Weights of a small encoder-decoder audio transcriber: waveform 16khz input, encoder activation swiglu.
Rows from block 2 of the audio encoder of a small encoder-decoder audio transcriber, named by matrix and row number. Rows with one number belong to one neuron. Each number is 500 + 50 x the weight over its row's rms, rounded and kept within 0 to 999. All counts start at 0. Numbers have three digits each.
After each neuron's rows are labels from the 100 clips, of 14848, where the neuron reaches its largest size: "peak on" is the class under the peak; "responds to" is what is common among them. Only what is clearly more common there than usual is listed. The data: Morse code for random letters and digits, with fading, noise and interfering tones. In brackets: how many of the 100, against the usual share in percent.
# gate: MLP gate (encoder.blocks.2.mlp.gate.weight, 320x160), inputs 0-159
# fc1: MLP up (encoder.blocks.2.mlp.fc1.weight, 320x160), inputs 0-159
# fc2: MLP down (encoder.blocks.2.mlp.fc2.weight, 160x320, transposed), outputs 0-159

gate.167:435465540478426474523542564437501464579553503443499407453554542481584498573430507544460516488550490429574513513497375394524437510501464465546559469529512519605507556529433551540555546555515473462489465604449454538551555564503543589545572467423528555485526557491506452531570461500468466480507534432572513517420507507457436457502504542490466509473550451486494473535408445405480544556440476538525551533453421529497422435438495413554398483583526450548458455438570389532511513575519541
fc1.167:511445562465477456459565541533491463564527524456414471460473523536509534459541451622443539516543438467533580387535481531565587501468493485470459456458553456430506562450411540552443489547541472413497483488539536585539489516584507596491418520453548536447541479483429442462500555476523531586561584476513570529540486578515521489483525554479540507486478459466495508601452454573423491555418470571486519511515471559526423417462367400508461512526553519606433550423497431481534561496517579
fc2.167:599496436550524502527521517544533457494427497464454556477514541439537482480491456400524619492551582561586553517473463493455475510434598550419451523518446553539486481490644495500470467449441505463551546526465474493492483509515380397492517507459553406520512541512582449436535466560493619485574502518384502436513481463511559439551542452555512569435511609521514502407497527506431511508541508461423431502461490526466621560535514562524500555458492549413480484550456546516475402497510467
peak on: gap (96 vs 35.6)
responds to: speed: fast (91 vs 33.1); the character "f" (29 vs 12.3)

gate.287:481486490482500529446467521553573436553566522528525480568486480486589529503515484499538442646560521502562431516505583490443495497524467435529467509508492577461435440464475487425533477450565441517503502603414512577424427580473465500442458492516499502441492504547487523412553534541395433531520505483435447464587393523401451448482457476535547387583511459561485508546509525507528463556513555546393459460456499405543509398559475531605562492468526505467478583505519553526485538567504389
fc1.287:442525464468358541479458488471404555612484493533442467411564522510457468552566487517469453525546514469524433524506440442540492517432419441515494517519450519570494470510590569492479443451509571453468484478482535366438558453556549505525441512594504553454524486425523480481558526459577599436457522448521560492490573505574592508439586556447501444514540514524505467496482510520492545574587451493502562515592545618476535582535556502411425515529531432549453523568510473452447505455553538
fc2.287:507482424491531530441499425425565564468531467471527552538476490523512575542460526408561474519395420479569539619504515611547462501478561451510523482548429449501460596479513561420582502492454578539447533563487500479429453529503500528525442525446412546366604512465520517555476481458483492531463576499469525432543538465521534510490506519452484602583476500509423407470583437495417520445487448528538572438517483474584441432452476457459424387506426517516532557497489442529517480446534522
peak on: the character "i" (27 vs 0.6)
responds to: speed: slow (74 vs 33.2); the character "i" (34 vs 13.5)

gate.136:574527537548479484542485468548516546457458422490570440387580525468483538557495607486490537576482511456378477582506481527477485572473515568426591485425493524570552490434523554450500538527551507483525445510535539482535497518563548501556517489477551527524479379507518494455411519473367606457506457563575551449594438551527487496423433572546504518498475433498496444486557534459500444494504555497434553483451550476599474526596588465521441492508498455423527530479495448591588433431514549
fc1.136:446484491588513547492510494448507491477531389535545552405508453594541455612450510478463455446451425553466489416374427497528515457505519439455449524612407623515565491588449429530504462583524484560512531475493404516540533532438546507504545512517518455426392534589469556466523595475455466515521601512522453539512422551540439519502545524502469558474506503457426544544535554394531450544561408496496441541476507444529504496465467468481485487477477560604488477553419472477494501539522504
fc2.136:467489540533424487440533433544473507506490350434450496409593477461545446539485596433534497529545556359364514480549500511510450468541533485470544539495513445421561426469509572442477471541551445447579585508508525428516525365590524537514513574519531508516461395535560507489512351477449565446515548556515467565480524569524484518460551515456456388499469497497533515480488424494475450415564530466475549552514501587457592503533514466519473504497559469481537534496477509497541488488544525
peak on: gap (100 vs 35.6)
responds to: reverberation (100 vs 14.9)

gate.251:502456532534580511593422493491442444491492494484566473541492555519572526438389525470598467512500594440484501476477435471540536561498470463492578467519525475504498526430513571524604522548562445518467424560506460386556615514548501515560552405476527446486572465492462508507475445508535433535408525492603521545489493496477570561458479501432458403558521344512549516520509466498503514557479555557489551484571532559462520512597529518507484445515594417603519455504443423529513468421510571
fc1.251:503556528546478575440467612509553464559466483506560430522473511545550476484520463417609533486446586450502492454495509553398493497476448592491548489577517550482433528510404584463445477478469486509481491536502524472475525479435459423516535426500566478457470438515496473443397500459511417484440412535529509517535597494491534512449447483506470499457497377452574496466502535606451523625406549511516408530515563485505559518566513516510530538529521394462446503546467358517498482476626548
fc2.251:522464480549542529470539404513523424458474561463481536471470508556543466463461540671426448510522523538556532452504520547456542458423537452497521462496521529543498454501612416533580550561503512504494473472559430571553475496563504525536528548528509485424522523487444457546537451525485530493474623525524536524543555490444571401505410534501536519521492468496546465472510580444572565494567491556511490504463505587518630533546527596436402437394528381523514552531572589550430551463450511
peak on: gap (75 vs 35.6)
responds to: fading (83 vs 30.3); reverberation (73 vs 14.9); pink noise (48 vs 20.7)

gate.246:516449525483497540447475538508461557524487520497445480506439510396452450475531464572618449572524493523495503564526496488528538546528447492495432479570451503461458419464520491524438476565558508406541470553507449401462425513567582527427491566509514505554478506624481555439425446516444484492492506536529469529448595463513429577480574461551476400563615398471586464588510483511592507458550602484483431519505587520513499561515430422500460474480450500528548435477510457547476541472481638
fc1.246:504530486494525480475505526462370571586534465433460505523561549484459513548515440489479451427496456479517463523619532498635503530463543490498460429519452542466416519434589413451551515574523425530576456507541413587578439562487546544563479463479410484508496567440494492479536462603523536488512507469527460425428415538485441565477538457523593536537522492542541488400498452536493465526466432476447550528506463540522486574474447529523544498434575480475583483437417563487441410548423575
fc2.246:505466505515432506482538484471495507515468551541453600525473554473544499525545528461497457500494495475467535512403448477554543458476456406491476460601614452498549407506442563500468555404513513499395510467408506473467504535505539543460470557575570460608492502537429474467547509508484572426507432493497510521508512455535544512479576538461548382465561592531552578528607453490540542493475515426452512545375654528544526480510438553496589516556425617520569521532461428500473497548514549
peak on: gap (98 vs 35.6)
responds to: speed: slow (70 vs 33.2); reverberation (39 vs 14.9); the character "e" (33 vs 13.8)

gate.107:467437522486377496524544469491568483444431469513586467569538482415498531478498470482550451497492563483431495420476472488553552544465476430531498489536548488477509378429587470446578489518415515446539435551513476446503559436447441544497530514512446571467596441476408463489491486522489380517523478564472458390493499537520437558512533367497462452506573460509497575579511461541517590530478470466503547424567528464590567528545493435548504480382420441504475552479420480514527447570433498
fc1.107:518496451532607507441475514523441521447512525508432470486442546518443478547500411555482584502496459457572606503482492467373522485528461520384453471474457556624420538463486539538465521499542573474557461522496495500529475460565458432435558501455392432583561526586455514524511476500530455544486512537590483461478478466521477435527514474545512536457417429420485496460550582439452506392526492534532382489518480493564538494510520605531394498444590509575436494426482473423533589512542480
fc2.107:507517437415431418545489486527566509491463483561519562536532423478594471538541495481457592498440507416527506423459461437492491432495546507386557518467511500454461408505468547592604483570456492555511421477480476449500567476548530520532593464480454543570469487475435467515615405397361480521514532508447555432446534506552530497466524494567473559549530506481451509519459540557484550514541509422520502455523467469527614456469462492439452530470578448497396521500397525434472405553530493
peak on: gap (100 vs 35.6)
responds to: reverberation (54 vs 14.9); pink noise (52 vs 20.7)

gate.273:534513525472416539502476498453492493570499483543463477472519546458447390562448561484473543554505556501559486510371503544492495529547555564545533495502556593521393558460485533376423504437572470485485504516474541497458397505569552479470541502454556560526605494468515428485542517406389450528488572561561500512522569493508474537478512527527494407453577503546474571432444550500499480564503478423585451488534486476489522560535528452521517521493542492557558485417649491532565623477394540
fc1.273:556452526400422413544525454481448538489433491580507408565509440529417362482454591546541474509437414496471533493541560524445453560463628542488548487426551547504479579498511469421604505474531508466568493533475475560477426555468529472506533486460430474510498465522403523585549544490455420473557476461517461472546561408440512456396503557522465431450437522483529526457541469638553416534498550522550543512446500499550509491454475547447466543542406534568540518459459504459532489503517494
fc2.273:535416498571495580486581503494496541583533584433488549529603504472583585416498426483443619549522568495522486482478525499572501495513540487426457506576536468452493498503513465576451449509528502461543480531600537454598525539521468549539479583561574420551563600520463538435572495468599448555551464498482505481486489533522493434412508470508531526492576519539473472427507591478397534532554510470513532442484529511389520423547557478526482487458648554528502391569497451512509528476489523
peak on: the character "c" (29 vs 2.1)
responds to: speed: medium (71 vs 33.7); the character "c" (35 vs 12.4); the character "k" (28 vs 11.8)

gate.159:505533538566503464462535522560490540528545547447580553514462504461469574516544480462489443549428536562434419595525443477494586484522506538484521528595563486538572523508557468486570502524501499505538540570490472495466375535579423436523399563552545495504481396521493568459417471573492554485527429474564447550721553476506497493601502473522480529566550480455511455461528426527418566484511506462484478456514587486574487580510506478535538598521524475438434535530448448547439527482487485
fc1.159:512483523482488563506404515541459577493585471477489509514482486482479479507463502484524545504499533534485565486483587544539554599454503471499502473508479501626506555505533488466490472573582539540511540499577531471551520565530503527493434506394555472539504456541453480425430374518536448520491358455607501482557461510466530532519515429550505551432494564496518515563542436485540469584398498498563462454521532519468491587540503336400427541406446436435446420488408404454529569516530514
fc2.159:441425432411606487466502508528545476476455580492547545516461589449436491452466525521523556558575527503517485508485522479499503359453486545476483491437513438458506475398481465579484524468449470475567477510539620453486483486458486508463485425550420612419558509454513485464551507513450552504503609500449473484504496499592568478430541535565529503481447521413475487504501555432453496577462614488428474455479535506573524402407503553618523419408491507516508549479467556546507485473382546
peak on: gap (100 vs 35.6)
responds to: reverberation (91 vs 14.9)

gate.61:576435486513511495498460575519445497410524506536570569423477505491463445587473543497421440495481519574597573487500498415540439599533464457477502550418526416567440540521545476496508518564439458544544521418489466611568505521541593450554400505544543518499477487461513524553435421506581525444465461541517491565518482425511520466472525457527442456512459553572453543490548455465477527514564526478389594453504483468518456556626371469588513573504560489487505409458459540506527534549552524
fc1.61:544413488541556493480453516486473575495537571573512508417458465528547420513488515498508474496439566541519486510536561464481543516417451462536446458452522524528516490460512497538469541597533513423537425455616546477432526517578411416595434416514507386487546489450543555530512425468487595484520446371431563544577395464415546542434441470543513565523475466542519582554560510580556487425509519486431542510550466443506505562465476467595542621470474466484498473503538576509471466511484493
fc2.61:459474529445473544544450553440501577460493596474445554471493535453527508530477496566508434453485612496468505525536485526581542474424538547463459533394480546473547483415472482546464429481493465602619446530585488416486500457506500501425541452531525461447594482516477501524444439576475491522435517468428541385642492478464473528564462482465426573505559442630456494443457475489455500584472521519423425479525512426456509486469443499500468576436492490555527567500500467441498453442523625
peak on: gap (99 vs 35.6)
responds to: speed: fast (87 vs 33.1)

gate.242:425547533476523576507475449537548491506580477516473553508501476544533473495533498550427500504431570537459453447438456504540531461435509471471532537486452561498422499494440381486537523441562507570617513491538548562489498519549522614455589538548552618369421561487541556565520453468511473494431514588419534479501411502516472506512483476563546519528458527467397602554437445421513461469508551426521561478455513469545438487532440444498451454534530481547466372583502446498561559493415469
fc1.242:524485448487531562503492581501499473518479443516441521517533382603542625517499462530525478590365540458466482439565496532534389489501512550529561553517488446464511436398328476500499456456503536487472514489444491517523536570482556496474592584488489575452496510441544563614506466524424519509575489521477486559579507518480493416517536486541542595557412552546494534442486504452520600413514524522554468502487539492580493564554493546497403497430529489590526465547493496544511584519494535
fc2.242:486598561487480431510530528469447458481564394443631506438537508415520388569443515479591468546541510555421503502460418536527490514568576479504432477469538472502420467498529479461451482520499489531547557363529558512510507525489447542474529346458499487528490437579529455489439548494558495426531443441547472472540517423507578530401548543533532407463524491437531552523535532495565511490598521523498548516423545457508565552419535500478518563512525545515502464442547501420505416495426417
peak on: the character "i" (29 vs 0.6)
responds to: the character "i" (43 vs 13.5)

gate.115:465450458451554542613508446473565472494525563470588467441488531578496475507469583517549501548450439553499595538498528456455462486541460502476532580493502560521481474500492478534535464481459539525549496429477523497484530451397500493517534607504549432499492565492474443518528441441522471516424383550375576453550440436540455538449477520394463529486465436589418536504527527410449599509481555548469451504506462416548427531441406413571482527551532524501482444532483484586614478506480391
fc1.115:455563494527475487425467455488463513535533502529448538502488510476506531486509535402541595572455419483442481496437592550537564509468526442460514520541459517449525522524507482537593548514545533434525534488547520505429557514554591443548458434504482513483407515487504542460360569434487635455486575569580486466498508486454541532498544536455526531482561509468609578474555382587464418523492463500564521507527571455467475561513545472493411522410495325561531594496565514487519528461471508
fc2.115:543484471436522513493519388440488438430457510487496474490465475607577501528480528485516433422499519521431535461574510533551594533445503504527409541537391493612550606504539549619502484455518586487518486457512545482469514416458537493519457506482453567465488535482553648457463454505489531555514575458460479536525486413481427460501541566477490544563491459599475484477539468527458476578453386505442544448574493417470407483495493476442542525508534424576536516562447506554507405452408481
peak on: the character "e" (29 vs 0.2)
responds to: pink noise (43 vs 20.7); the character "e" (34 vs 13.8)

gate.147:581439491551534411538552513454568419548448467472547537470533577584458537493558454460466526465465471567467584529499586417460581455482503589480502482515504442400482517516495560511418513528475529490646525460550495539416467512450506477481529469459567410480483496525503481390390399586488539438463448526525520469541473440593523432502554535450508526497453556442485444519527505543503386448549543551558520530443543537511580442478458436530474492500452511590518479508539458497444528513519354
fc1.147:565465505498391526431478437445547423487457453520536435519591639531439479598598541542449514440488539510587444513528516516509571471499485582518465480494420506501392551583543505545533501461518465572540470440501440438581524552502490571512508590508574462464478409457578537537546583494502559537491444570486501520496553497601427463493497447498521504433533502517517543536510497486498433555497387427529397499565528407537477516440493514561529522481476472457568508492448478512561485595386515
fc2.147:545549498508462416476489639526462568480583507435475590539460453535470528498580420439535428445550519525538564454423491468499449525559485507462468518515475532513502450470452466464450484503466469468435544474543546425514592523535578507490424539482540523499429544505477577509608474439541454519605536514458465456554521475487473522456583365549527478540584445523502524531487455565456627565476469487503581491521627504482393446474411494560468516453571481585538513381504527531507461494483551
peak on: gap (87 vs 35.6)
responds to: speed: slow (88 vs 33.2); fading (74 vs 30.3); quiet level (63 vs 28.4)

gate.229:468471503492478550485509435531571512448443509540464443543459575470529536452547455420540581521431511482493489541448527457528521554469435584548427542459624469481551505511449495537518571412534518562532458494518527434572552527523473533521380471445517458501480368461388427530521453547455491562498550472531456503443543474534490448503428503500416545566556511528465473505481617484513471490516544549472455491560572676549527444493443580499473547486573368497449485487532405531438503443457499
fc1.229:425503472510438508444423426505593504483503550472492438463474522507523500448504473488515553462507559500533466489439510556558452545551573438533477556456582465478535438503522544571578532442602529498529481496468639493510550477370509516561473467493414417461572536605536534558566523482492471451473500500531488603428451555507573476461519474446438496442543447521498493550550622542539492419511474511427480417510435504618590425507545526572445465480467518552489483483463485374452546547567447
fc2.229:434560565491587429619487531448515504461543526470530506471492543486469430501370598574612487467563478517457559514508526565594503506475550511433583447550462552494474491539517474420563472592509496512433602516421470464436534458511436538459499546559624534571535551464568477516496519456546423556559540488584495433424539513504453430515488460507523528440473450501458519451543516590444480468586462435515444504470471447466496465516567497503488486557449515577506531505516505457504495527633388
peak on: gap (63 vs 35.6)
responds to: fading (95 vs 30.3); speed: fast (85 vs 33.1)